config = dict(
    arch='resmlp',
    crop_scale_min=0.8,
    translate=0.12,
    layers=8,
    lr=0.00099,
    shampoo_beta=0.95,
    batch_size=256,
)
Rows from block 4 of a small image classifier, named by matrix and row number. Rows with one number belong to one neuron. Each number is 128 + 32 x the weight over its row's rms, rounded and kept within 0 to 255. All counts start at 0. After the name is the row's rms in percent of the matrix's.
After each neuron's rows are labels from the 100 images, of 14848, where the neuron reaches its highest value: "responds to" is what is common among them. Only what is clearly more common there than usual is listed. The data: made-up road signs on poles.
# fc1: MLP up (model.blocks.4.mlp.fc1.weight, 1536x384), inputs 256-383
# fc2: MLP down (model.blocks.4.mlp.fc2.weight, 384x1536, transposed), outputs 256-383

fc1.18 102 [153 140 133 169 116 151  98 126 114 132 142 132 173 106 109 142  75 127 105 113 158 146 174 167 132 142 116 143  67 204 110 115 128 137 162 152 114 117 120 107  57 155 116 127 148  73 119 131 176  99 128 134 125 143 174 100 127  93 123 116 147 174 106 133 183  95 100 126 102  80 188  97 123 111 147 133 159  77  87 128 109 152 187  46 117 119 122 111 108 114 108 155  98  81 140 106 121 182 144 142 132 103 156 196 160 100 162  90 119 132 162 148 110  50  96  94 124 135 165 183 120 181 121 133 129  81 132  91]
fc2.18 104 [136 111  95 152 126  62 169 168 116 116 106 155 160 153 151 110  93 150 133 143 119  99 184 139  74  82 136  69 102 100 142 163 131 133 188 110 112 126  73 124 124  89 138 151 126 134 180 162 101 174 139 125 138 151 153 132 190 117 114 144  97  67 135 157 145 160 124 106 174 160 126 156 180 121 149 166 132 124 161 111 127 133  89 112 117 195 154 132 145 192 206 100 150 177 120 106 131 121 136 126 141 193 118 118 163 152 104 151 131 155 114  99 179  97  88 174 159 135 144 106 142 128  99 117  81 142 136 109]
responds to: white rim

fc1.428 102 [ 99  37 123 107 170 155 105 129 153 131  98 139 155 155  82 120  88 112  88 148 125 129 131 178  99  97 130 179 121  92  85 121 185 115 106 144 154 134 135 151  83 164  54 187 121 143 170 226 106 123 147 114 157  99 159 153 180 126 109 128  90 141 179 111 139 128 106 138 169  84  88 199 175 160 189 103  80 165 157 133 124 125 116 167  70 154 161 104 158 142 127 165 192 150 144 162 131 160  94 111 121  80 189  67 154 117 107 126 152 133 117 111 148 143 101 133 189 181  73 125 159 131  92 119 154  94 121 115]
fc2.428 103 [161 145 105 156 108 109 120 138 123 139 164  47  90 103  60  78 185 128  87 105 114 166  68 119 132 122 129 125  84 153  82  90  67 198  57  94  73  98  97 150 146  60 142 148 136  85 121 105 103 148 103 126  89 133 140 101 154 116 140 180 152  99 164 134 139  97 187 137 106 139 199 131 110 103  62  94  83 115 185 135 147 166  97 108 113 110  65 130 125 173 144 146  99 142 141 166  98 162 126 133 160 122 162 152  70  98 107 146  86 163 111 136 149  59 131 134 169  90 114 119 103  90 139 161 113 103  60 172]
responds to: red face; brown rim

fc1.172 102 [114  71 125  91 121 132 136  58  98 111 126 176 192 119  98 101 139 126 127 151 128  88 111 117 147 104  45  96  96 102 124 127 106 122 182 117 129  80 110 116 109 131 110 119 154 107 109 141 168 134 111  64 140 140 188 165 102 142 115 171 171 139 159 101  99 115 124  71 148 178 143  81  84 138 138 143 152  68 133 124 104 118 149  84 175 136 156 105 158 184 109 117 114 120  88 120 117 122 122 139  94 173 108 205 139  64 158 110  99 167 119 147 164 116 100 119 152 120  87 102 143 158 171 196 160 148 142 116]
fc2.172 102 [110 192 142 126 116 144 108 144 121 117 108 105  81 159 145 102 107 101 151 154 133 139 160 211  81 162 188 117 106 140  95 129 184 153 102 128  60 107  60 135 130 147 115 133 124 146 134 139 115 117 133 193 167 130 135 113  98 181 154 148 109 127 179 215 155 187 101 136 132 115 123 113  95 109 194  97 126 106 141  75 122  83  85 184 200 112 128  97 100  95  88 129 130  97 208 131 116 115  96 138 100  90 156  79 131 123 128 102 148 138 129 174 114  95  77 135  88 150 162  99 131 174 170  76 111  93 155 125]
responds to: black rim

fc1.77 103 [ 69 150 162  96 130  80 124 113 168 187  95  81 147 148 157 140 119 147 134  88 143 148 117 120  98 151 189  90 124  92 195 120 105 100 132 124 140  78 120  94 149 122 145 120 107 112 147 130  95 163 141 176 164  54 138  67 106 182 117 167 118 138 144 128 127 189 130 142  94 139 142 156 123 120 107 148 171 102 137 103 180 154 119 144 126 103 141  97 146 107  98 149 112  80 154 170 142 177 210  61 175 132 155 110  75 141  65 121 167 123  78 109  85 178 145 103 170 117 131  61 135 118  95  85  91 135 157  98]
fc2.77 109 [114 149 147 159  98 147 167 164 114  72 101  95 108 135  91  54 159 105  77 122 164 171 145 138 199 113 157 150 115 172 105 110 136 145 126 130 121 165 158 135  82 118  90 108  87 152  91  85 125 123  98  59  87 168 129 160 120 129 186 129 114  59 127 133  94  83 119 104 103 106 193 102 186 108 202 151 117  96 135 169  90 108 104 135  91 100 121 163 118 164 167 122 122 141  96 141 123  98 128 151 126 162 147 145 151 135 210 137  41  80  81 124  98 117 116 114 125 104 101 163  86 108  69 203 166 131 201  66]
responds to: blue face; brown rim; grey rim

fc1.190 098 [127  85  56 156 195 122 118  78 119 105 194  97 147  69 171 102 103 186  98 137  92  53 109  83 169  81 120  88 114 163 152 112 131 123 119 140 180 109  77  85 150 152 153 112 126 196  80 194 170 126 112  75 137 117 122 112 122 142 103  94 116 168 156 122 126 112 176  84 179 155 119 109 170 206 137 119  80 156 111 155  81 141 109 130 167 139 173 143 125 118  89 104  79  69 161 101 126 141 167 142  97  92  90 113 123 185 113 102  79 118 158 159 196 124  66 135 148 101 127 155  63 134 128  94 199  98 113  52]
fc2.190 105 [130 184 146 130 128 171 125 127 132 133 136 172 172 105 123  96 168  93 101  93 152 127 139 139  84 133  92 166  93 126 119 138 146 185 157 162 113 170 113 110 159 106  51 124 107 124 161 108 131 156 129 105  96 104 121 126 160 104 110 135 122 111 122 147 155  94 143 162 169 103 134 148 123 158 116 123 130 142  86 113  85 166 152 182 113 142 130 143  34 115 104 158 117 133  91  95 107 169 146 111 119 141  92  85  92  91  96 173 126 188 121 153  68 165  79 114 154 162 129 123 167  84 175 214 131 104 146 162]
responds to: orange rim; triangle sign

fc1.474 101 [137  79  78  86 181  95 151 134 177 154 129 156 136  69 145  85 106 106 154 126  82 195 121 118  68 106 147 131 134  93 167 168 105 129  69 127 158 101 150 128  92 118 187 125 119 142  60 127 119  96 112 126 142 157  88 151  86 161 109 157 139 129 211 142 159 126 169  76 108  60 168 161 155 122  87 119 135 139 110 162 122 152 149 121 114 149 113 103 168 137 137 132 169 112 169  40 105 146  96 141 195 122  80 140 104  87 121 172 157 112 121  93  81 147 102 102  93 120 164  76 158  97 102  52 149 127 144 141]
fc2.474 103 [129 132 140 125  98 118 153 161 171 106 151 132  76 184  71 120 116 141 155 156 133 125 175 189 134 114 164 132 177 162 172 106 160 145  93 121  84 124 145 109 107 142 148 164 153  98 136 146 130 132  97 141 181  84 138 122 138  99 183 120  88 132 135  72 132 214 151  87 200 159  52 111 142 105 109  95 158 184  91 150 154  91  68 115  98  98 131 102  87 190 208 154 137 144  94 150 106  85 107 187  78  62  89 113 124 129  83 128 127  89 143 177 173 103 176 157  61 107  76  90  91 116  96 115 116  90 109 152]
responds to: black rim; brown rim

fc1.357 094 [142 123 100  99 181 118 106 144  59 129 164 154 125 111 136 101 147 147 114 140 143  79  97 142 170  78 152 127 107  81 109 103 201 140 109  82 102 117 124  91 172 179  99 122 118 136  99 134 117 169 147 128 120 109 139 138  72 154 145 175 158  97  91 133 139  77 122 162 137  61 119 119  88 156 137 134 173 119  62 180 117 113 193  74 159 108 136 126 152 111 110 149 115  99 195 153 167 183 148 153  85 151  72 133 121 142  97 138 126 155 152 162 154 159 128 142  81  95 106 181 133 117 120 160 158 142  97  93]
fc2.357 096 [135 111 132  98  51  87 129 141 146 136 165  99 126 135 165 213 165 163 115 121 165 138 132 123 130 216 106 137 103 109 114 128 104 124  95 201 148 151 157 138 142 156  95  96  56 125 125  63  82 136  72 111  90 109 141  66 155  66 164 113  91 173  97 126 122 191  99 119  99 197  89 170 144  68  46 144 145  84 147 130 149 103 113 127 114 156 101 178 138  83 136 133 112 137  99  89  91 150 146 189 152  95 147 145 115 107 167 124 118 129 188 114  79 126 128 130 167 161 139 135  64 125  86 103  88 112 138 162]
responds to: black face; brown rim

fc1.729 099 [143 113  77 108  94 148 119 149 127 181 132 106 178 132 108 145 115 157 124  90 106  86  68 154 123 168 121 110 123  47 135 186 110 152  82 126 124 119  57 132  70  97 119 115  56 148 167 144 102 184 109 101  88 158 102 104 144 135 125 149  90 161 147 150 131 121 120  43 170 151  99 109 127  97 140  86  43 149  86  52 155 104 100 121 123 157 161 159 192 165 100 132  68 176 110 162 141 163  84 146 102 122 146  88 104 129 178 135 122 119 166 177 151 106 161 150 144 166 148 173 131  88  66 130 103 122 139 183]
fc2.729 102 [136 159 125  64 162 141 121 156 157 125 129 128  88 120 131 109 151  69 105 106 131 160 148 161 159  70 165 141  89 191 204 140 128 120 126 126 116 149 172 112 206 117 139 153 200 122 104 124 152 118 168 158  97 142 171 151 151 121  91 147 170  99 202 108 100 128 103 146 113  43 118 155 171 136 155 133 140 105 141 138 127 122 131 128  81 108 143  93  75 133 102 119 124 118  78 108 153 170 121 146 151  51 154 151 170  99  98 195 117  60 131 104 104 145 133 109 127 118  88 129 128 132 205 139 139 180 125 117]
responds to: white rim

fc1.314 099 [ 81 132 117 121 137  98 153 131 171 131 111 120 182 102 179 112 145 123 137 138 131 111 119 121 177 149  95  77 145 157 155 119  64  61 177 130 137 130 148 112 101 146  88 135 127 157 131 116 111 170 164 133 125  98 137  68 179 120 163 128 132  45 195  99 156 137 198  89 120 188 144 147  79 123  95 124 194 119 124 114 148 143 109 134  92 166 134 198 180 152 128 115  78  99 134 119 162 151 158 137 146 130 114 133 145  94 100  90 102  85 147 180 112 189 161 128 125 174 133 116 191  97 115 140 165 121 134  96]
fc2.314 099 [ 82 157 149 156  90 134 160 176 110 118 151 146  75 136  88 101 168 107  85 170 149 115 162 158 126 187  84 138 162 163 106 163 142 117  92 106 131 138  95 134 117 186 159 170 153 141 118 134 144 135  92 102 155 152 111 145 100 180  84 114 123 176  93 100  99 158 120 170 173 155 160 124 164  91 129 143  93 130  95 132 119  88 162 141 115 105 158 120  88 128  47 126 117 221 146 141 122 155  62 126 120  93 154 162 134 131 115 141  97  91  56 154 143 134  77 135 139 131 113 154 122  69  79 157  86 146  85 142]
responds to: black rim; blue rim

fc1.412 105 [118 155 101 111 128  81 100 132 140 129 129 139 128 105  76 111 138  97 118 115 185  90 124 179 101  70  87 102 176 152  84  33 121 111 135 115 138 143  69 113 153 140 113 125 125 123 126 148 111  97  79 109  74 101 153  99 149 101  71 145 130  89 165 110 111 134 103 158 152 176 124 122  92  96 113 111 121  87  98 129 146 183 122 143 134 114 180 232 165 118 101 137 125 162 160 187 174 119 111 122 139 147 111  85 160 127 102 165 153 104  91 110 115 162 132 136 158 115 167 156 175 175  92 157 130 118 124 157]
fc2.412 101 [129 128 163 143 134 180 113 144 132 142 176  76 115 170 153 109  93 145  94 159 121 132 113 126  92 129 162 160 124 129 152 211  69 140  78 132  76 124 171 171 143 130 133 131 130 165 113  68 132 107 152 129 137 128 109 130  94 156 170 139 139 146 140 177 121  83 139  78 132 118 100 158 125 105 135 152 101 149 202  95  97  75 151 117  74 128 172  77 106 117 148 121 142 137 137 126 126  82  82 169 156 115 165 110 114  67 214 136  70 144 100 129 161  90 115  98 136 213 129 100 120 121 123 112 103 113 112  72]
responds to: orange rim

fc1.525 098 [103 123 135 156  96  98 109 110 159 140 103 140 119 118 108 105 155 104 131 100  90 137  75  82 208 167 160 143 139 103 151 101  58  80 207 152 115  54 112 133  62 116 166 185 143  66 129 148 112 153 161 124  89  75 153  92 182 105  94 182 104 105 107 147 154  89 139  84 153 106 126  86 178 142 125 122 176 122 120 126 145  73 193  81 162 129 132  74 120 146 124 106 129 138 157 184 109 109 135 171  83 138 127 173 115  78 169 119  82 104 114 137 172 172 169 115 115 115 136 147 157 128 131 133 147 159  67 112]
fc2.525 095 [162 113 110 116 151 160  63  87 106  98 143 193 178 150 175 147 117 145 195 171 148 112 145 209 176 130 125 115 174 125 102 125 155 169 114 182 149 132 124 125 194 146 169  96  91 147 150  82 117 102  77 106 147  86 105 122 154 113 113 113 151 134 102 123 150 188  55 130 124 124 102 191  82 134 125  84 168 168  91 109 126 144  92 115 136 180 182 176 131 146  86 104 125  86 133 143 153 134  99 146 104 118  81 204  97 199 159 148 104  89 128 160  77 141 129 163 206 119 140 100 169 162 133 106 135  80 137 148]
responds to: grey rim; brown face; orange rim

fc1.746 105 [135 122 122  95 165 145 119 127 165 123 161 142 197 129  99 120  90  94 107  82 126 124 127 145 190 154 162 151 103 140 183  88  90 128 149  88 132  92 140 156 173 186  98 106 143 138 154 136 135  63 149  60 133 119 104  81  68 114 135 171 130 113  94 123 148 103 106 145 135 128 161 116 124  90 107  86  86 119 152 143 120  81 112 149 101 116 186 141 107 136 144 179 115 150 134 175 146  97 111 148 172  80  76 111 144  18 150 132 122  75  84 150  97 127 131 119 144 140 127 170 132 178 139 169 174 166  86 178]
fc2.746 098 [166 179 103 130  72 126  96 123 115 114 138  91 120  56 171 198 117 114 139 110 165 135 146 174  83 110 138  89 132  99 123  71 136 157  90 137 106 155 105 122 108 127 142 114 178 149 160 159 122 161 156 132 100 114 124 150 155 112  92  87 119 120 122 126 113 152 162  84 176 131 121 223 121 132 149 114 126 137 179 154 108 102  92 119 168 113  75 145 112 157 145 129 103 133 167 104 130 151 139 149 145 124 205 140 102 164 133 109 128 110 152  95 157 138  82  90 116 152 179 125 105 140 121 137 117  81 148 102]
responds to: grey rim; brown face; white rim

fc1.124 105 [ 88 160 101 142  70 165 159 102 172 174 188  79 129 115 157  97 131 194 106 160 105  74  70  92 177 101 158  92 160 118 140 162  96 145 161 137 180 102 127 149  83  80  91 113 166 177 111 128 144 139 120  67 186  96  81 120  60 152 114 132 140 101 191 117 102 107 141 138 147 141 140 122 119 129 133 136 119 128 162 144 155 153 117 134 176 145 204 160 168 165 106 134 175  99 120  77 165 102 142 136  93 149 114 152 105 128  77 100 100 131 130 134 199 170 106 127 167 150 194 106 162  96  98 167 155 116 128  80]
fc2.124 103 [108 121 120 107 144 110 146 139 150 108 103 131  45 114 132 122  77 128  70 133 100 155 156 166 145 118 131 138 109 163 128 110 194 117 127 117  92 133  72 147 142 184 170 121 203  90 163 128 110  97 110 118 133 122 161 139 119 150  99  98 156 165 137 188 153 129 149  86 130  87 104 151 135 139 114 104 112 149 108  84 169 113  64 140  84 126 145 126  63 117 120  93 124 190 148 139 117 165  88 166  98  96 108 142 184 125 113 150 105 100 155 150  94 123 144 217 142 130  96 154 115 111 140 154  88 143 168 157]
responds to: black rim

fc1.766 113 [ 45 146 122 137 124 120  78 160 111 171 115 122  95  90 149 157 188  99 144 128 146 179 107 151 118 141  99  82 153 149 168  90 109 111 148  95 121 174 106 115 160 114 127 129 145 115 126 101 111 113 163 105 109 124 146 110  91  94 163 125 145 153 152 106 137 122  84 150  86 126  85  76 142 111 171 162 146 101  91 136 125 131 177  93 162 152 152  92 114 136 140 114 147 151  79 132 175  99 168 100 152 187 104 194 159 110 111 138 146  83 151 157 109 142 100 175 140 148 159  67 149  92 125 159  70 156 161 125]
fc2.766 106 [159 187 115 124 179 190 185  87  93 120 105 126 121  79 156 104 106 130  86 105 109 110 147 104 135 114 136 126 131 161 102 191 110  96 100 160 167 111 138  92 134 152 164 175  86  84 148 152  74  98  98 191 163  58  93  88 112 137 128 125  81 148 171 131 135 175 165 136 180 149 159 197 100 134 112  98 151 200 141 143 158  89  52 149 130 175 118  79 128 138  87 185 129 105 127  91 115 124 101 108 115  74 150  79 119  98 155 136  64 140  81 118 101  81 106  73 172 141 123 142 111 177  57  87 141  98 125 116]
responds to: black rim

fc1.648 098 [134 126 137  41 114 124 135 153  32 171 132 150 145 124 118  95 149 165 137 152 218 120 141  73  88 104 166 139 152 161  95 125 164  89 129  80 107 132  87 123 121 156 132 131 120 195  99 161 126 116 193 159  91 169 136 156 100 122 141 113 117 161 136 113 154  93 152 135 121 106 146 198  96 168 156  83 169 113  77 153 184  85 205 123 134  59 108 117  97 136 129  91  99  90 138 159 204 148 170 110 139 121 109 102  58 124 187  83  93 172 155 111 133 149 139 129 101  80  93 119 142  82 122 137 127 135 159 129]
fc2.648 105 [188  92 128 156  97  67 135  97 135 163 120  96 116 108 148 186 133 124 124 128  85 140 159 111 148 110 141 127  97 128 157 159 165 113 116 166 122 130 149 136  98 124 129 119  99  60 190 135  99  85 130 137 152 176  96  91 144  91 153 125  99 137 130  99 146 143  77 135  67 156  80  84 132  97 129 137 115 151 146 127  61 125  63  87 116 206  89 163 172  98 166 173 133 154 118  82 132  95 138 202 155 109 174 189 142 179 137 145 141 107 180  78 136 144 167 113 132 125 125  85  93 116  65 162 141  80 135 117]
responds to: black face; grey rim; brown face

fc1.232 102 [109  86  53 115 127 154 111 107 111 117 148 119 108 143 157 100  93 132 111 113  87 121 117 189 119 114  85 133 160 150  84 157  89  96 137 150 231  78 119 113 185 172 137 110 131 127 175 132  99 103 146 167 103 119 131 164 139 104 115  99 147 153  98 183 126  82 117 116  66 124 154  74 145 125 205 158  81  70  70 160  76 159 114 157 143 143 118 103 135 100 123  86  79  42 160 109 112 125 107  62 130  95  90 161 156 124 110 128 160 163  89  67 114 117 139  81 102  88 127 187 119 177 175 145 112 119 138  99]
fc2.232 093 [110 170 175 147 101  50 167 157 178 129  97 125  93 122 191 149 101 142 153 136 135 160 146 149 150 169 166 140 108  81 150  96 126 158 140 127 105 169 128 136  68  73 149 155 152 141  96 106 142 149 122  95 130 124  82  83 109 134 115 104  67 138  99 111 131 181  77 178 167 104  85 119 103 134  68 100 121 171 227 140 223 100 109 138 158 118  80 194 144 119 141 135 181 178 133 105 100 102 172 171 170 133 112 127 145 128 131  77 109 135 155 150 139 101  92 191 142 145 160 172  89 105  88 120 155 153 131 126]
responds to: grey rim; black face; brown face

fc1.45 092 [150 119 116 107 143 108 161 166 117 128  78 143 201 140 110 121  91 116 106 106 156 101 149 146  67 140 124 156 126 105  69 133 132 193 119 166 145  87 133 103 141  96  87 224 145  90 139 177  92 144 139 111 102 158 192 146 137 137 112 130 152 136 141  77 141  88 112 158 110 132  96 112 104 131 149 127 178 182 159 142 138  98 152 128 107 115  85 172 177 181 130 133 131 114 111 113 108 162 110 103 169 109  85 102 117 116  89 113 160 140  80 102  95 143 129  76  81  98 139 104 110  50 114  48 101  92 144 136]
fc2.45 093 [136 127 127 182 125 146 156 100 146 141 133 119  90  94 122  89 119 139 134 119 121 155  92 151 133  92 115 148  79 113 119 132 159  98 134 123  88 133 152 159 109 129 182 112  81  96 126  92 179 101 117 137 170  89 123 112  89 139 118  79  71  92 137 100 130 138 124 135 148 110 124 133 154 139  61 125 133 184 160 121 105  95 120 115  57  84 158  81 104 127 177 166  71 119  86 139 133 143 115 138 105 129 139  68 142 151 101 185  48 134  80  89 108 115 115 138  74 178 174  85 111 104 111 101 127  97 112 156]
responds to: black rim; yellow face; brown rim

fc1.586 113 [164 107  47  90  99  86  99 107 122 165 113  89  57 104 145  58 115 145  78 160  98 133 121 138 109  62 170  97  88 128 123 176 180 134 187 135 134  96 124 134 142 104 156 182 145 151 100 150 121 113 162 127 139 129 101 112  87  98 116 131 138 131 100 120 112 118  70 137 146  83 148 207 118 129  99 133 124 131  96 106 139 152  76  82 145 117 180 130 117 161 174 138  70 102 161 106 143  89 157 126 157  90 190 139 116 125 131 122  76  84  82  91 185 120  97  98 116  95  94  96 170 152 165  44  75 152 118 188]
fc2.586 107 [ 57 159 189 144  87  77 156 155 163 171 172 125 179 156  49 118 107  83 155  91  96 148 178 100 132 125 111  97 177  95 138 115 106  70  91  83 117 208 112 106 149 172  85 119 112 126 124 180 115  65 140 116 165 182 150 152 121 163 148  97 119  88 128 124 164 188 148 101  92 205 116 106 130 125 112 130 108 107 110 143 100 128  97 128 158 151  70 144 125 154 109 172  97 143  84 127  59 151 120 137 121 124 150 163  91 120 134  97 172 168 141  91 125 115 154 128  73 170  74 135 140  77 105 149 167 114 147  67]
responds to: black face; grey rim

fc1.400 109 [112  77 125  40  55 122 128 106 128 197 134 144 144 138 191 124 135 139 159 138 102 170 187 139 141 183 159 127 154 131 134 133 134 129 135 159 128 108 101 111 161 176  78 105  63 128  97  90 143  85 126 136  76 140  73 100 108 145  83  68 168 166 152 129 102 146  98  88 104 170 102 154 137 120 191 167 123  68 139 121  91 110 153 114  98  84  94 164 116 162 149 131  73 150  91 152 196  65 115 172  87 138 107 177 122 108 137  69 126 182 156 129 109 134  73 158 102 119 169 158 174  92 187 135 127 114 126 162]
fc2.400 102 [159 185 159 117 149 118 110 143 135 131 139  75  89 166  61 110 125 123 138 203 149  75  90 122 140 128 116 164 150 128 140 188 165 143  60  93  89 111 107 104 121 140 203 140 171 105  94 172  64 118  77 126 193 128 122 134  82  80 110 162  71 138 122 174 162 127 147 119 119 160 151 153 164  61 110 111 150 145 140  71 157 121  89  74  88 117  97  96 109 182  96 193 129 141 160 110 133  90 121 129 162 149 182 122 159 144  93 154 170  92  77  72 125 129 125 114 146 101  84 120 110 142  45 197 113 140 113 142]
responds to: blue face; purple rim

fc1.671 094 [126 175 136 155 163 145 153 179  83 138 104  71 114 152  80 118  69  96 142  81 136 146 114 127 177 141 181  57 130 154  91 122  94 143  96  89  94  83 155 126 141 116 175 122 114 143 138 127 119  68 184  96 147 116 127 159 147 161 114 188 130 156 156 145 130 157 147 118  94 155  80 155 105 157 165 136 135 134 143 104  95 133 191 129 160 138 137 132 119 145  68  58 123 106 113 141 116 184 169 111  53 122  87 132 132 143 131 162 119 126  81 154 154 150 153 135  44 164  98 143  83 156 134 131 152 139  51 162]
fc2.671 101 [118 141  96  67 140 161 124  85 138 148 133 177 153 185  98  81 159 147 165 135 142 141 136 177 117 158 124 191 142  86 122 175 137 114 104 176 138 153 208 106 197 164 129 136 170  75 100 121 125 173 104 178 184 136 112 116 156 111 122  87  76 137 160 134 172 183 137  95 192  86 126  90 184 127 114 145 118 155 151  78  52  96 130 111 124 186  78 129 119 173  97 142 100 124 143 113 115 104 102 114 237 125 107 152 123 125 169 177 120 130 167 124 113 176 102 123 100 130 127 143 167  93 139 118 142 155 106 109]
responds to: red face

fc1.73 094 [125 167 156  93 143 152 126 101 134 114 108 124 142 114 131 157 124  57 150 148 134 115 160 114  86 108 103 178 130 131 132 181 155 135 138 135 122 105 115 141  91  71 169 172 141 187 136 101 152 127  75  65 189 161 197 149 118 149 114  46 157 161  86 202 126  61 151 131 107 163 139  85 126 159  71 187 153 191  97 142  93 116 113 152 129 118 114 163 154 185 121  89 122 115 148 128 127  97  96 105 130  99 106  66 143  95 119 129 123 130  93 152  80 117 153 143 138  84 132 125 173 127  53 121 153 129 160 132]
fc2.73 095 [107 133 131 103 100  82 171 166  78 154 145 115 174 168 134 131 137 164  95 109 100 119 114 149 159 173 169 124 152 162 130 111  96 132  69 138 159  82  82 123 197 132 108  70 168 149 105 208 147  87  80 150 157 128 141 131  71  92 111 145 136 129  64 101  81 118 115 106 131 114 167 153 135 142 120 153  89  93 114 128 131 173 165 160 113 164 112 127 121 123  68 172 121 121 151 112  90 172 138 153 140 178  98 126 121  59  45 173  71 145 149 169 136  98  86 126 197 145 143 149 157 152 161 123 126 102  96  89]
responds to: black face; white rim

fc1.250 100 [124 129  86 146 172 137  82 119 114 139 119 149 124 126 180  52  86 207  74 129 154 159  86 134  82 164 103 134 108 129 119 150 134  93 113  88 155 105 133 145 126 143  99 125 141 147 129 176 134 143 179 126  99 132 165 144 185 142 146 138 144  93 175 171 156 138 167 153 129 119 175 123 114 141 117 109  93 173 169 128 153 132 168 111 103 116 142 117  97 117 155  98 152 110 102  96 104 152 111 143  59 162  91  70  97 145 152 124 136 165 108  95 114 106 163  98 146 133  94 130 160 155  99  62  91 132 186 113]
fc2.250 102 [197 128 136 165 121 146 191  89 163 157 131 130  94 117  87  65 159 136 123 151  96 124  81 122 140 135 147 181 150 153 144 111 126 134  85 118 103 158 145 159 151  93 141 155 162  15  54 112 129 167 115 185 156 131 110  88 143  77 140 108  63  95 106 162 124 120 114 139 157 134  86 144  95 166  67 131 108 168 122 173 150 103  83  65 107  88 154 121 144 115 238 144 175 126 108 184 135 102 139 168 129 105 115  87  98 105 111 121  91  79 133 175 161  86 153 156 100 100 152  83 143  97 124  57 190 148 143 152]
responds to: black rim; blue face; brown rim

fc1.493 094 [ 94  47 123 143 104 134 178  49  94 150 130  85 135  95 107 129 135 111 175  94 169 149 137 106  67 170 112 126 104 182 137 147 128 111 111 149 148  90  77 146 179 162 177 107 175  91 120  70 142  63 122 140 101 115 124 111  56 157 179 113 113 111 134 145 132 151 145 174 115  94 118 134  92 165 130 149 172 118  92 128 116 107  74 120 186 157 109 133 194 133  96 116  89 122 102 121 117 170 163 111 113 107 166 113 124 123 163 106 123 176  98 140  74 111 191 174  96 160 100  85 180 117 150 117 135 121 107 140]
fc2.493 092 [119 139 137  98 112 128  85  85 185 134 146 180 153  54 136 154 116 100 102 117  74 152 237 103 159 109  77  84 174 140 113 170  91 167  68  54 125 132 175  99 132 130  64 101 117 141 130 122 127 141 127  86 106 140 160 130 159  73  98 101 137  98 131 114 127 116 115 111 186 120  66 172 116 123  86 124 124 147 137 150 118 127 144 140 129 153 153 120 157 111 122  98 120 117 126  78 147 122 171 184 128  68  84 131  63 136 103 128 144 134 158 187 134 115 105 148 106  90 224 108 130 156 114 132 178 127 127 164]
responds to: orange rim; red rim

fc1.722 095 [125  68 155  97 121 181 125 160 142  88  68 123 151 142 114 117 133 111 125 107 112 143 119  71 161  62 108 142 186 129  95 152 117 123 122 141  91 133 116 130 181 176 126  88  96 100 118 146 183 131 136 162  92  97 136 144 179 124 136 140 103 138 186 177 153  94  95 160  91 115 199  32 176 121 169 140 124 112 144 156 149 121  73  95 137 131 180  83 124 129 116 153 143  57 122 180 197 169 111 139 123  83 114 108 123 155 175 124 112  96  98 215  73  69 186 113 130 136 205 128 134  70 176  79 194 117  94 112]
fc2.722 095 [159  90 118 125 109  80 161 161 126 147 149 121  97  98 151 168  99 137 174 180 178 112 138 153 156 180 126 108  81 138 105 139 121  77 100 166 185 124  93  93 127 115 184 139 155 110 123  26 109  97 113  86 111 163 137 118 182 122 102 114 107 146  73  99  84 166 117  96 146 163  55 170  87 132  99  86  96 101 153 113 103 137 151 142  99 149  90 140 152 133 147 173 115 198 124 112  49  96 180 119 176 149 105 181 121 146 118 120 101 149 155  87  96 153  95 143 152 127 125  73 106 154 152 194  68 190 158 158]
responds to: white rim; green face

fc1.652 099 [ 98 101  81 141 104  64 155 169 180 211  93 169 197 126 120 171 132 119 143  65 121 162 161  99  61 153  80  94  94 132 235 103 142 155  81 105 138 103 124  77 173 131 144 118 130 116 153  94 133  46 123 101 135 128 138 167 139  76 131  59 109 155 110  62 134 112 113 103 134 179 117 151 104 149 159 163  50 131  72 123  91 192 164  74  95 121 177  93  95 113 138 175 154 133 145 141 213  95  89 140 152 126 179 136 114  75 160 168 102 112 128  96 114 130 111 109  93 143 183 158 160 153 107  74 126 110 157 115]
fc2.652 096 [155 141 141 124  74 192  83 149  97  73 149  93 142 147 120 129  88  84  90 130 178 174 144  75 161 160 116 136 102 183 142 150 164  89 132 154  96 174 156 150 117 116 171 146 144  78 167 149 138 108  69 109  60 133 105 187 105 136 102 135 140 129 133 141 121 120 113 116  93  99 177  97 109 118 145  95 143 171 147 120 191 113  97 132 151 107  75 150  72 141 109 124 141 134  79  87 112 164 110 195 149  89 208 106 119 126  95 145 111 103  68 128 131  90 123 137 183 102 113 102 108 128 150 164 163 155 128 124]
responds to: grey rim; pink face